Weights of a small image classifier: muon at rate 0.0061, 14400 steps.
Rows from block 9 of a small image classifier, named by matrix and row number. Rows with one number belong to one channel. Each number is 50 + 15 x the weight over its row's rms, rounded and kept within 0 to 99. All counts start at 0.
Before each channel's rows are labels from the 100 images, of 14848, where the channel reaches its highest value: "top examples" is what is common among them. Only what is clearly more common there than usual is listed. The data: rendered dice on a table. In brackets: how many of the 100, against the usual share in percent.
# convs1: 3x3 conv (model.blocks.9.convs.1.weight, 96x96x3x3, each kernel summed), inputs 0-95
# convs2: expand pointwise conv (model.blocks.9.convs.2.weight, 384x96x1x1, transposed), outputs 0-191

top examples: six on top (100 vs 29.7); white die (44 vs 15.6); total: 6 (29 vs 11.8)
convs1.52:53 58 66 64 50 55 61 45 56 68 16 64 38 67 35 88 35 45 61 63 65 43 48 57 43 71 47 45 53 54 48 38 64 47 46 27 48 63 64 45 15 38 52 67 47 41 15 29 50 63 17 55 32 49 34 27 70 45 54 54 57 62 41 38 58 32 57 35 46 17 54 44 36 48 40 32 76 67 40 62 49 40 49 72 58 62 63 27 44 66 42 36 58 07 53 57
convs2.52:51 46 32 76 31 63 76 45 47 43 62 26 47 47 58 57 54 35 71 51 99 60 61 29 61 87 81 58 55 60 53 64 52 56 42 58 65 49 51 48 63 99 17 66 24 47 19 50 52 46 49 50 66 59 50 19 42 50 50 50 60 44 65 47 54 49 66 40 50 58 45 51 65 55 29 42 58 77 62 41 47 57 56 19 58 55 50 51 48 48 38 53 55 65 48 59 52 56 68 75 53 49 47 50 33 58 48 36 51 35 45 96 57 30 69 47 46 55 21 41 47 48 55 38 56 47 41 36 48 45 47 39 64 41 37 74 56 21 60 50 31 59 69 74 49 61 47 41 62 36 39 58 62 59 23 50 74 30 45 56 29 27 85 60 46 38 66 59 42 58 63 48 55 30 23 73 38 59 38 67 51 37 22 55 45 73 22 38 39 50 51 42

top examples: six on top (100 vs 29.7); total: 6 (28 vs 11.8)
convs1.22:41 51 40 42 44 66 56 67 33 56 35 53 17 46 40 39 56 32 44 43 40 65 66 50 49 75 40 32 54 48 39 50 33 36 42 59 33 62 84 43 41 65 50 32 60 11 25 36 52 56 21 48 65 46 62 61 51 17 54 45 26 51 54 40 15 56 21 44 71 27 39 55 39 50 17 41 45 41 40 45 30 49 48 67 52 26 61 69 45 27 58 34 64 54 34 36
convs2.22:45 45 39 57 66 46 53 27 56 58 49 45 27 44 39 57 54 08 63 49 52 35 59 40 49 87 50 45 39 56 43 68 55 49 54 46 57 54 50 43 43 88 45 62 81 26 48 17 45 56 44 54 41 60 35 79 54 47 47 57 38 48 45 56 56 41 49 44 51 53 38 60 53 52 20 63 42 69 52 37 36 36 57 43 56 57 63 44 57 51 62 61 59 53 52 40 39 48 57 32 52 58 52 52 34 52 78 34 38 52 56 42 44 42 14 52 58 49 51 48 55 63 58 35 46 44 23 52 53 55 55 41 30 40 36 78 71 45 61 49 46 65 99 46 39 62 51 43 90 41 42 69 51 61 46 73 44 38 99 52 18 46 49 66 78 46 36 46 37 52 59 41 48 71 95 76 58 44 71 54 38 54 17 61 69 84 38 30 41 51 48 35

top examples: six on top (100 vs 29.7); white die (39 vs 15.6); yellow die (35 vs 15.7)
convs1.3:54 53 62 62 49 74 42 53 28 35 32 24 60 21 68 51 29 57 56 38 35 39 54 34 50 41 28 45 41 33 41 32 37 55 30 30 50 41 51 42 34 52 44 46 46 48 79 24 02 44 71 37 61 39 35 69 44 65 60 53 73 66 34 47 33 50 31 36 46 56 47 37 38 36 40 46 59 37 38 40 31 04 45 43 45 62 34 43 67 59 31 56 41 41 34 74
convs2.3:47 40 62 32 58 29 46 60 56 50 43 37 68 46 40 44 50 61 61 55 38 19 19 26 41 70 57 52 56 48 48 58 66 58 61 50 56 51 50 38 12 80 47 38 40 48 21 39 34 60 57 53 46 46 54 65 49 63 36 53 65 24 48 51 45 46 69 37 45 51 37 50 69 56 05 63 48 48 50 35 44 30 22 25 58 65 21 43 56 55 39 40 46 57 48 48 51 39 52 84 05 62 48 62 40 46 52 20 71 53 52 85 33 51 43 51 53 53 38 51 36 35 53 46 40 53 37 35 62 52 52 70 49 39 38 27 32 51 36 54 46 36 67 49 60 41 56 72 63 61 75 70 51 16 71 41 61 59 63 72 21 56 75 50 65 33 48 38 35 52 95 46 49 16 38 63 41 51 26 55 45 65 45 67 54 93 62 42 86 49 55 51

top examples: one on top (85 vs 30); white die (39 vs 15.6)
convs1.57:48 39 32 74 41 43 33 58 33 54 38 22 52 36 40 66 33 55 35 63 79 42 21 37 41 66 58 37 57 61 42 25 40 28 43 37 63 53 69 34 67 68 41 59 39 68 45 30 48 59 66 29 56 33 38 41 49 60 68 20 56 54 05 46 67 20 38 49 61 52 54 60 29 68 29 46 56 43 39 34 37 47 29 61 67 54 41 30 44 38 43 23 60 44 40 36
convs2.57:47 35 55 52 47 53 25 54 53 35 52 51 28 46 65 53 55 60 68 52 57 47 59 43 31 78 56 45 41 40 58 75 54 27 38 43 73 43 49 44 44 76 61 34 35 69 19 04 56 65 36 47 50 38 49 79 39 79 46 64 50 58 32 50 67 56 38 30 58 55 78 49 24 54 52 71 37 37 59 34 27 35 27 55 50 58 43 53 49 58 22 53 63 66 51 51 42 45 50 53 67 55 50 54 59 52 63 61 52 52 48 23 43 42 50 50 44 60 38 45 50 60 55 49 82 52 35 45 67 50 48 34 70 45 43 39 39 54 44 52 36 55 01 24 46 76 52 52 69 56 83 67 81 84 51 31 61 55 72 39 67 77 10 46 53 44 61 63 38 82 52 54 57 62 56 21 64 50 67 48 54 48 35 57 61 85 33 32 46 49 47 57

top examples: one on top (100 vs 30); white die (52 vs 15.6); total: 1 (28 vs 5.5)
convs1.46:47 61 42 69 47 65 39 46 50 78 46 69 30 73 52 35 51 38 51 94 33 41 25 20 48 41 57 58 51 87 52 78 44 48 61 48 58 72 45 86 27 28 39 52 45 42 62 44 45 60 50 56 56 86 56 56 44 44 38 28 45 30 60 34 42 47 59 51 52 45 55 37 41 51 84 47 60 39 42 54 54 48 95 50 52 56 34 40 52 23 46 36 50 36 45 41
convs2.46:52 49 46 32 58 65 41 29 57 47 50 45 22 54 50 55 47 46 74 50 49 30 39 29 44 50 51 60 26 56 38 63 75 60 48 50 77 53 49 56 44 68 91 14 31 68 67 33 37 59 22 49 76 39 41 57 80 64 50 56 58 49 51 50 55 60 50 54 55 58 37 42 68 55 25 48 53 50 50 44 40 53 28 52 52 47 53 50 47 55 58 67 56 99 47 51 41 52 64 23 71 13 48 55 30 47 35 48 58 41 53 43 51 65 42 44 44 43 61 42 46 42 43 48 51 48 81 04 63 44 43 36 73 49 61 49 25 31 44 49 39 57 00 58 47 55 51 46 67 39 42 29 52 10 62 75 44 84 95 37 58 58 77 51 24 49 41 72 35 64 42 50 51 23 47 67 52 49 65 56 44 43 36 49 48 44 29 57 37 50 50 48

top examples: six on top (71 vs 29.7); dice: three (65 vs 33.6)
convs1.5:32 29 57 39 46 54 50 60 60 66 62 33 53 33 47 48 58 71 27 35 63 34 47 24 39 28 54 15 49 26 39 53 19 45 48 19 46 62 70 49 63 56 46 43 50 65 59 43 61 53 67 47 39 31 50 71 41 54 40 33 60 57 59 27 41 63 73 57 49 64 30 47 57 25 15 68 52 17 55 33 87 51 22 39 60 52 44 41 61 38 41 57 28 50 29 48
convs2.5:51 44 45 49 51 40 50 39 62 69 30 89 19 58 56 49 53 66 56 49 63 38 32 50 55 37 35 48 66 40 43 60 52 57 43 53 50 53 51 46 55 52 65 37 69 82 71 37 51 33 52 50 56 57 76 60 52 48 47 18 31 56 38 45 78 59 66 58 46 45 80 51 46 36 26 49 52 52 71 41 41 47 37 26 49 56 54 45 49 51 68 47 33 36 51 46 26 51 46 78 52 07 52 48 48 50 31 35 73 58 49 40 47 35 60 52 49 43 52 51 38 55 53 43 51 52 50 65 37 52 49 61 31 43 58 53 47 40 77 51 57 38 48 31 47 65 52 56 68 29 36 33 67 46 44 53 20 37 41 46 14 43 38 30 36 45 44 25 34 40 57 45 58 54 51 45 64 59 55 00 52 82 37 45 68 60 52 54 66 51 53 38

top examples: six on top (100 vs 29.7); white die (46 vs 15.6); yellow die (39 vs 15.7)
convs1.80:56 52 45 51 40 63 30 75 32 36 72 55 40 43 77 76 42 52 41 29 71 47 35 62 42 35 32 42 48 31 44 61 56 54 36 51 56 58 24 48 32 47 28 48 56 44 79 33 75 45 69 55 42 62 35 85 70 55 40 58 51 43 74 55 57 59 42 57 48 81 76 53 22 38 27 65 40 40 51 50 51 67 24 80 52 70 63 26 55 42 40 61 40 26 43 37
convs2.80:49 43 52 49 53 57 10 57 46 45 30 76 42 51 69 46 60 45 21 51 24 33 66 49 35 63 64 58 83 47 52 53 74 57 44 48 32 51 51 55 72 46 41 60 76 47 38 50 60 65 30 48 17 52 58 16 26 51 45 20 31 67 53 46 23 70 14 70 43 55 50 61 24 56 61 54 40 92 52 51 38 36 30 38 46 47 49 47 49 53 60 39 52 48 47 50 48 59 37 70 49 51 54 49 49 66 20 44 49 72 54 48 46 29 73 54 43 50 81 47 51 42 42 47 64 52 63 42 55 55 55 71 69 19 63 55 45 40 35 49 58 52 49 13 48 68 52 70 55 39 55 73 57 51 64 48 44 36 35 58 59 46 60 58 78 47 51 28 47 46 40 53 53 56 76 57 53 64 21 32 46 56 34 65 36 50 88 47 49 50 50 45

top examples: five on top (72 vs 29.7); white die (37 vs 15.6)
convs1.87:40 53 36 40 61 51 63 38 34 39 43 53 42 24 40 76 51 46 42 36 21 56 64 10 15 43 23 50 50 64 45 47 57 25 55 21 60 73 36 68 51 45 49 42 32 55 52 55 47 20 58 47 57 15 48 45 31 50 31 57 52 71 19 49 57 35 71 54 36 36 54 44 78 62 31 47 35 51 37 38 88 39 47 59 50 34 30 38 56 38 60 50 45 53 34 50
convs2.87:52 50 64 56 54 56 66 67 42 49 55 57 35 51 54 42 51 44 74 51 19 80 20 27 48 25 73 51 74 60 50 26 44 54 38 53 62 52 51 52 60 49 77 34 00 65 55 52 40 60 52 54 58 67 16 14 37 65 60 72 63 25 51 49 58 53 48 30 51 47 60 57 77 52 50 23 42 54 43 85 33 47 39 72 63 45 33 53 46 48 85 40 40 51 46 57 53 55 50 30 40 46 54 46 50 47 59 01 39 48 52 46 52 51 61 52 47 46 48 50 46 60 58 53 63 52 36 60 39 53 48 48 72 49 35 52 27 43 49 50 43 50 47 65 49 51 50 51 36 69 20 87 49 33 28 57 21 54 62 47 45 82 30 43 84 47 47 39 56 86 53 49 50 52 51 55 75 46 46 67 54 34 46 54 69 54 75 42 64 51 49 65

top examples: five on top (100 vs 29.7); white die (34 vs 15.6)
convs1.10:61 41 29 52 54 99 67 58 54 51 40 47 45 42 18 59 45 42 42 65 32 66 19 71 53 54 59 48 24 54 47 28 41 36 39 38 54 67 74 54 55 52 50 51 47 62 59 46 50 52 45 37 39 49 39 37 36 42 43 82 60 35 75 39 47 58 67 65 46 45 67 33 45 45 25 49 69 63 54 41 40 43 37 88 75 33 70 26 24 64 34 59 42 48 35 66
convs2.10:48 42 51 41 30 49 34 36 49 35 57 52 37 50 04 44 55 56 34 51 52 32 46 42 56 99 48 52 73 51 45 61 51 66 36 53 51 42 51 54 33 68 62 38 99 53 27 37 10 43 63 48 60 46 56 35 51 41 49 36 49 69 46 48 49 59 53 43 54 40 77 49 50 64 54 52 46 54 44 44 48 44 59 68 53 44 71 45 48 51 63 47 57 37 48 59 47 50 53 41 60 78 50 41 53 55 48 49 35 32 51 35 57 47 52 48 57 51 23 49 48 69 42 57 64 47 55 24 61 53 55 55 60 41 66 85 68 58 48 54 49 46 56 18 50 72 51 49 74 51 28 72 80 63 67 30 68 59 34 46 68 41 88 51 36 51 46 32 77 61 52 49 56 93 81 39 58 48 45 44 51 43 52 43 53 45 53 45 32 52 51 56

top examples: one on top (100 vs 30); white die (49 vs 15.6); total: 1 (28 vs 5.5)
convs1.73:30 51 39 49 59 27 51 61 52 63 83 69 41 68 11 44 34 36 34 46 43 39 39 46 51 54 46 55 43 50 51 73 64 35 59 35 57 40 22 68 29 23 82 68 53 28 58 57 21 24 30 55 43 37 43 51 35 29 47 25 60 36 51 45 61 50 35 50 47 35 59 49 16 51 70 58 49 45 62 68 39 55 67 43 52 45 40 42 28 22 62 36 32 30 61 35
convs2.73:47 53 49 70 40 35 42 59 35 58 57 55 49 48 72 52 44 56 82 48 56 32 50 26 59 39 40 53 30 58 55 57 46 60 37 38 40 54 53 39 44 39 28 25 51 46 38 38 22 53 25 48 67 67 35 52 40 66 55 67 58 57 46 51 24 51 40 77 54 66 46 44 07 60 48 32 56 63 46 43 87 15 33 29 48 50 48 53 48 49 54 69 62 70 54 52 32 35 67 59 47 45 55 58 32 52 15 64 28 86 53 30 53 56 43 51 58 51 71 35 47 54 59 44 59 54 37 40 61 52 50 52 51 71 44 49 51 39 67 52 71 51 13 29 48 47 49 47 08 64 58 72 56 46 18 62 51 74 22 48 26 19 85 50 31 48 67 65 45 34 48 51 33 76 40 66 42 56 64 62 48 54 41 62 47 74 24 59 45 49 47 52

top examples: five on top (100 vs 29.7); white die (35 vs 15.6)
convs1.26:41 42 42 24 41 71 87 50 63 29 51 50 50 38 70 61 65 41 57 68 79 67 46 33 64 39 41 36 58 60 49 72 40 33 49 24 53 54 46 59 58 54 28 33 48 33 49 45 56 55 64 72 58 35 42 61 38 22 32 45 37 60 70 26 54 75 28 50 22 52 54 46 39 47 21 51 42 45 63 36 72 40 36 60 32 26 38 38 69 41 15 26 49 57 33 44
convs2.26:45 62 56 24 57 55 74 37 51 62 65 37 66 41 72 59 48 45 63 49 52 57 60 33 49 71 66 56 73 40 46 52 43 68 35 42 59 56 49 45 61 36 66 49 59 40 65 41 50 32 71 47 57 48 60 79 39 16 47 53 49 74 51 56 42 52 51 32 48 50 48 52 43 36 33 57 58 74 58 68 33 59 65 32 50 41 21 50 49 53 49 28 67 64 59 54 46 57 28 53 56 63 51 52 28 38 39 51 42 69 48 65 46 81 52 48 51 45 58 43 38 68 41 41 49 52 37 62 48 54 61 58 62 57 57 28 26 67 51 49 85 53 48 17 58 53 50 54 44 53 95 34 20 17 49 45 51 25 19 45 70 38 00 56 57 51 54 41 29 66 57 47 25 36 51 57 59 45 64 51 61 55 46 29 31 62 91 81 44 53 50 58